From a checkpoint of a small multi-label audio tagger.
Data: trained on synthetic speech, music and everyday sounds put through simulated rooms and audio effects, 39062 training examples, 121.2 epochs.
Rows from block 4 of a small multi-label audio tagger, named by matrix and row number. Rows with one number belong to one neuron. Each number is 128 + 24 x the weight over its row's rms, rounded and kept within 0 to 255. All counts start at 0. After the name is the row's rms in percent of the matrix's.
After each neuron's rows are labels from the 100 clips, of 14848, where the neuron reaches its highest value: "responds to" is what is common among them. Only what is clearly more common there than usual is listed. The data: synthetic speech, music and everyday sounds put through simulated rooms and audio effects.
# fc1: second MLP up (model.blocks.4.mlp.fc1.weight, 512x256), inputs 86-171
# fc2: second MLP down (model.blocks.4.mlp.fc2.weight, 256x512, transposed), outputs 86-171

fc1.17 098 [178 105 121 131 130 123 151 119 110 103  93 137 105 145 133 202 115  90 135 123 124 116 141 162 126 147 105 137  82 182 120 150 136 158 155 146 175 158 136  92 102 116  72  92 134 132 136 133 145 137 173 121 155 159 133 170 102  99 163 125 119 160 158 142 156 147 109  83 120 103 125 139 115 132 118 118  70 123 118 110 113 126  77  97 105 107]
fc2.17 102 [ 80 135 163 113 116  97 166 153 124 115 103 130 121 165 107  99 117 110  99  74 174 129 101 127 138 197 159 129  99  97 104 145  91 127 110 135 156 145 124  91  84 156  76 117 123 114  67 149 109 113 149 112 149 105 109 165 145  67 113 128 169 132 119 158 125 124 126 136 123 158 156 101 129 116 143 127 114 106 110  89  82 140 108 118 129 131]
responds to: everyday sound; bit reduction

fc1.300 120 [109 101 132 167 124  77 135 109  89  91  95 126 134 133 128 142 151  92 131 114 132 160 108 155 103  90 103 122  96 154 138  77 153 109 177  96 154 126 131 167 129 130  90 129 124 122 101 131  75 154 110 128 170 149 128 126 143 161 150 103 139 111 126 161 151 117  89 156 100 131 100 110 112 111 140 153 177 102 134 153 132 117 120 132 109 120]
fc2.300 112 [165 117 128 130 141 112 148 138 109 116  77 130 143 111 117 144 133 120 119  80 129  94 185 152 125 105 110  99 100 155 114 141 130 111 106 110 100 121 106 137 140 137 147 174 114  96 121 159 137 127 177 119 145 167 117 104  99 113  90 131 101 165 104 135 102 171 125 110  82 145 142 112 104 129 156 163  86 100 115 134 146 158 130 102 157 124]
responds to: band; reversed

fc1.260 094 [133 142 103  96 108 159 156 157 101 102 103 112  93 121 145 119 121 131 133 122 124 141 132  96 131 117 100  92  73  68 133 137 128 163 135 130 130 146  88 118 129 147  78 111 141 119 150 155 166 111  83 131 141 115 126  89  71 122 161 123 147 151 134 128 108 110  92 136 155 111 126 111 138 132 121 139 166 119 106 104  79 142 146 127 130 137]
fc2.260 104 [145 113  78 139 128 113 132 157 136 142 102 148 120 102 134 139 130 122  94 166  99 130 113 133 140 124 128 188 114 162 120 139 193 146 149 120 157 115 135 176 138  98 125  69  97 141 147 120 122 143 164 128 136 158 120 151 100 114 113  84 112 172 143 125 110 120 114 149 139 133 121 133 144 103 137 119  96 124 117 127 106 109 113 116 107 140]
responds to: distance: far; number of effects: 3 or more; distortion; bit reduction

fc1.271 099 [ 99 162 123 105 114 173 103 116 140 128 149 122 107 129 157 129 113 126 148 124  67 128 115 176 120 161 107 130 120 114 116  87 101 120 107 128 114 102 103 158 111 118 113 147 105 156 120 132 123  79 163 100 116 166 125 113 142 129 117 108 145 153 104 116 124 135 153 139 152 113 123 144 165 112 150 101 142 126 157 165 162 160 139 144  89 131]
fc2.271 097 [137  76 144 170 131 134  98 133  89 125 167 110 119 155 132 135 132 143 174 134 143 141 105 156 138 168 132 160 123 166 114 132 126  99 133 111 115 170 117 154 133 130 125 193 109 121 142 147 105 148 163 141 186 118 152 135 153  61 115 127 101 117 104 109 168 123 115 137 165 153 121 126 144 144 154 104 104 141 150  93 118 119 128 123 111 121]
responds to: band; dry; dropouts

fc1.355 116 [129 133  90 142 113 154 125 165 161 124  97 138 106 157 114 136  75  88 135 121 150 127 111 146 138 156 139 120 117 127 112 108 136 159 138 153 109 119 140 123 104  98 121  99 162 136 180 175 135 146 105 127 125 147 117 129 136  89 150 136 153  95 132 110 125 118 147 122 141 135 148 156 168 141 133 125 126 158 126 129 120 109 133 144 128 141]
fc2.355 114 [156 127 136 107 122  84 135 143 185 150 111 149 141 163 104 128  68 119 121 146 157 139  87 116  96 119 127 115 121 134  94 112 124 132 122 152 106 105 127 109 138 111 116 122 114 134 157 114 132 122  79 112 143 135 116 158 156 111 135 134 134 145  89  70 148 154 136 139 121  98 143 143 159  99  98 147  85 128  83 123 108 130 167 138 107 132]
responds to: everyday sound; distortion; dropouts

fc1.489 128 [121  36 120 126  86 133 116 134 108 129 196 143 165 133 135  98 124 123  97 109  97 153 139 109 114 129 131 132 102  99 167 133 159 123  86 141 123  89 106 119 111 142 107 113 125 161 146 162 106 158 139 129 114 134  98 159 144  91 118 140 124 152 106 140  77 134 141 139 161 129 106 159 122 151 168 127 154 128 124 152 111 162 133 126 126 153]
fc2.489 129 [140 107 161 137 103 148 130 122 104 134 119 142 161 140 132 100 128 136 108  85 145 104 107 149 143 150 126 137 149 113 116 113 140 108 135 107 106 133 145 118  57 114 135 142 150 167 118 187 142 169 162  63 111 122 138 133 128 132 149 125 133 162  92 135 116 135  88 128 131 135 146 162 129 114 155 156 131  90 129 104 169 100 149 138 119 168]
responds to: band

fc1.280 106 [136 121 170  84 137 112 139 136 113 111 179 125 150 139 106 156 120 123 115 178 136 102 157  98  93 143 165  96  92 106 134 110 102  99 127 137 111  90  88 135 144 133 159 115 140 124 127 132 120 135 119 158  84 150 143 130 134 108 110 134 121 118 127 112 100 136  95 102 156 137 112 160 178 105 139 154 124 133 116 115 130 141 130 143 109 109]
fc2.280 105 [ 72 135 129 117 115  98 131 123  77 136  89  95 142 102 123  98 115 131 136 165 136 140 139 132 127 120 106 125 151 107 139 126  81 122 121 148 133  74  93 134 155 127  97 113 160 121 156 146  94 110  88 133 129 117 164 119 123 133 128 160  89 136 125 116 120 177 110 169  94 160 143 166 139 157 103 155 159 156 136 128 115  97 131 133 130 129]
responds to: distance: far; bit reduction; tremolo; number of effects: 3 or more

fc1.248 084 [142 112 140 125 113 140  61 116  89 138 110 132 128 116 126 118 124 144 103 137 120 144 137 136 138 203 146 120 113  93 129 123 119 157 104 164 143 106  99 175 133 131 127 137 124 138 132 151  74 123  93 118 108 140 105 134 138 143 109 147 113 100 106 114 158 146 148 125 127  88 139 123 140 116 144 173 155 125 149 142 131 126 131 127 153  99]
fc2.248 087 [140 108 123 130 144 110  57 104 164 104 145 121 109 131 159 127  80 107 123 123  91 112 159 123 129 162  95 127 104 160 153  77  97 127 110 160 148  64 117 159 121 149 114 121 116  95 165 120 141 110 103  90 141 110 104 156 132 150  93 103 141 139 149 101 101 127 106 120 137 118  75 145 130 114 109 147 130  99 139 138 142 128 120 127 140 142]
responds to: band; wah; number of effects: 3 or more; dropouts

fc1.231 094 [125  93 126 133 131  95 137  82 115 122 112  98 140 144 133 224 153  87 162 123 162 165 169 157  86 149 159  70  83 118 162 123  89  94  84 138  76 116 194 135 140 106  86 125 144 161 115 169 108  79 151 133 125  92 115 131 139 130 153 149 133  83 115 154 107 147 108 105 145 111 118 121 102 115 111  94 181 119 155 120 136 140 101 115 165 101]
fc2.231 104 [162 110 154 126 112 102 138  38 104 103 148 148 142 156 174 149 127 134  95 161 132 122 161 137 109 165 171 124 120  96 109 149 112 108 150 157  82 152 151 104 147  96  85 129 141 138  89 148 114 157 159 106 151 112 154 110  93 114 182 116 108 155 139 145  75 145  96 162 116 144 145 138 136 153  88 133 157 130  98  91  88 146  87 139 131 124]
responds to: everyday sound; distance: far; distortion

fc1.12 097 [141 106 131 153 102 137 148 146 119 136 110 124 143 115  82 138 125 104 110 106 145 135 137 110 128 129 123 116 138 113 155 121 114 148 168 143 141 158 128 143 148 116 105 140 125 160 114 118 117  93 177 120 134 163 143 110 121 112 109 106 136 101 131 144 120 152  95 121 167 119 107 111 160 130 170 144 139 136 175 173 113 110 127 118 166 125]
fc2.12 108 [136 154 139 179 139 167 130 104 132 105 143 111 112 120 138 116 131  80  82 106 142 132 129  95 110 158 154  99 142 106 165 132 120 104 102  97 158 143 133 115 128 116  98 107 117 152  74 122 128  98 153 108 158 157 138 122 158 162 115 103 104 140 136 136 121 118 160 109 129 164 125 152 133 115 101 115 145 119 151 134 165  86 123 119 142 103]
responds to: everyday sound; number of effects: 3 or more; echo

fc1.74 100 [181 152 122 125 112 160  74 126 127 128 128 123 164 128 108 136 124  90  96 150 127 132  96 118 144 112  78 169  89 130  96 132 144 122 149 137 129 111 118 151 123 142 119  95 130 113 174 158 143 140  90 168 106 129 128  95 142 127  89 144 143 143 127 130 123 130 125 135 106  98 143 101 120 133 107 111 144 163 187 134 126 113 146 120 120 142]
fc2.74 093 [143 127 115 125  68 192 149 139 146 151  99  93 130 134 150 171 132 101 134 113 107 163 131  96  93 179 161 119 120 123 109 144 128 138 150 134  92 142 123 102 108 122 133 115 172  96 136 150 119 139 120 113  98  92 163 139 102  71 117 131  79 119 133 109 176 123 131  90 114  99 133 154 144 145 125  78 120 165 142 142 141 118 118 133 123 140]
responds to: band; reversed; tremolo; number of effects: 3 or more

fc1.237 096 [139 140 125 137 121 141 130 160 103 167 109 123 105 143 107 125 110 158 140 129 161 165 152 117  95 106 113 100 154 109 120 154 144 139  95 118 106 129 130 166 119 116 149  89 164 139  75 113 144 151 132 156 104 107 135 128 132 132 133 148 136  81  90  80 144  67 130 105 108 101 168 145 154 124 148 133 142 110 153 134 102 137 200 173  98 120]
fc2.237 097 [132  81 191 133 133 185 159  78 131 125  95 131 135 144  98 109 124 119 184  99 139 118 109 107 159  75 131  81 125 138 130 147 142 106  87 155 112 132 128 112 122 130 122 137 117 132 139 134 102 182 138 170 122  89 119 145 100 155 121 130 154 146 111 157 164  76 152  88  94 127 121 127 173 109 129  96 115  84 136 170 110 137  99  80 100 130]
responds to: distance: near; short reverberation; speech; reverberation time: 0.15 to 0.3 s

fc1.99 106 [166 128 159  97 103  71 139 123 123 105 135 160 121 116 132 131  91 104 104 103 105 131 127 132 122 150  91 106  97 115 135 130 145 150 127 150 136 153 102 109 136 112 149 145  72 129 157 123 135 121 142 158 124 144 119  99 134  96 101 106 112 161 102 176 123 109 143 132 122  80 134 132 117 118  90 135 129 111 102 143 111  96 108  83 139 134]
fc2.99 097 [165 153 109 148 125 147 131 146 141 139  89 159 126 127  88 175 109 104 123 120 108 157  96 142  91  89 136 148 124 130 111 158 133 120 130 145 150 118 144  97 137 140  86 126 117  94 118 109 104 115 127 134 114 119 120 134 121 148 150 119 131 101 114 142  97 116 168 110 132 123 122  52 134 106 171 131 138 103 127 120 112 130 120 104 153  98]
responds to: distance: far; everyday sound; tremolo

fc1.380 103 [122 127 170 165 108 124 117 150 104 145 114 155 101 131 120 166 149 120 119 126 116 123 102 126 103 102 121 122  68 111 117  83 135 167  98 137 139 107 128 179 146  93 149  90 143 141 100 106 123 140 144 131 115  98 164 140 108 134 121 136 111 128 143 155 133 164 113 103 130  94 156 126 135 168  96  91 114 117 103 166 151 128 106 122 136 125]
fc2.380 109 [179 137 132 169 114 139 119  91 121 148 136 134 112 103 103 183 148 144 138 121 183 149 112 147 106 101 139 149 119 127 119 129 159 146 129 162 140 124 116 150 119 102 191 115 134 136 172  82 119 174 132 116 119  95  87 156 142 148 130 107 132 106 104 162 162 137 110 102  87 115 106 161 135 116 113 162 129  75 120  81 124 122 123 131 138 142]
responds to: distance: far; telephone band; distortion; number of effects: 3 or more

fc1.288 088 [129 114 105 193  94 122 127 146  98 137 121  92 114 142 153 134 137 128 126  90 111 115 129 143 138 123 143 109 157 156 120 126 155 158 118 115 114 113 138 126 108 101 152 149 133  99 142 139 158 136 145 168 125 142 105 116 108 144  90 154 129 120 149 130 140 119 114  92 139 151 156  84 105 132 130  94  61  98 129 136 151 154 142 128 118 138]
fc2.288 087 [116 112 151 119 150  95 125 157  93 162  98 139 136 111  58 143 126 108 112 161 123 127 169 156 105 148 127  84 143 141 137 134 149 133 124 164  99 111 142 119 139 118 139 120 163 171 155 124 145 155 141 149 169 137  95 125 124 134 127 132 114 113 121 154 102 150 120 131 142 139  95  96 100 146 107 127 101 143 127 138 140 120 148 126 120  82]
responds to: everyday sound; far

fc1.230 085 [124 112 143 147 131 143 108 147 162 142 139 141 122 130 129 115 101  96 119 127 106 135 121 146 160  89 136 141 114  90 119 122 134 105  85 104 131 141  81 187  94 117 111 133 103 136 161 134 139 125 177  71 141 128 136  98 101 146 114 124 106 144 158 150 173 158  96 118 145 118 104 157  91 113  93 111  88 155 109 143 138 133 171  97 149 126]
fc2.230 079 [123 143  94  63 166 136 141 123 112 111 101 166  94 103 102 138 152 157  97  94 151 132 106 120 153 137 136 135 139 100 111 168 117 102 113 129 111 154 110 119 107 123  91 156 155 121 171 136 167 130 168 103 171 112 156 112 115 119 135 108 174 119 114  95 147 130 111 166  93 157 120  97 115 115 120 139 141 130  98 127 121  99 158 119 164 115]
responds to: distance: far; number of effects: 3 or more; bit reduction; distortion

fc1.329 110 [157 107 142 189 153 150 160 138 135 115 114 169 123  75 164 130 175  99  95  91 111 162 128 122 137 124 107 112 146 137 102 143  76 122 119 178 127 112 103 148 124 122 108 129 140 129 139 146  96 115 108 136 119 151 117 158 173 149 133 164 127 140 126 127 154 144 137 151 152 103 131 129 147 161  87 119 116 113 126 160 112 131 113 134 121 148]
fc2.329 111 [163  97 137 143  89 116 111 132 146 160 149 137 137 134 136 141 163  96 155 129  92 117 132  94 134 132 134 129 123 143 126 173 151  94 133 127 124 115 149 131 172 170 174 133 118 154 138 101 134 164 109 156 143 129 173 131 125 123 128 156 133 148 182 116 130 149 139 112 151  79  59 144 101 161  77 162 137 145 152 143 126 128 143 156 138 137]
responds to: everyday sound; number of effects: 3 or more; dropouts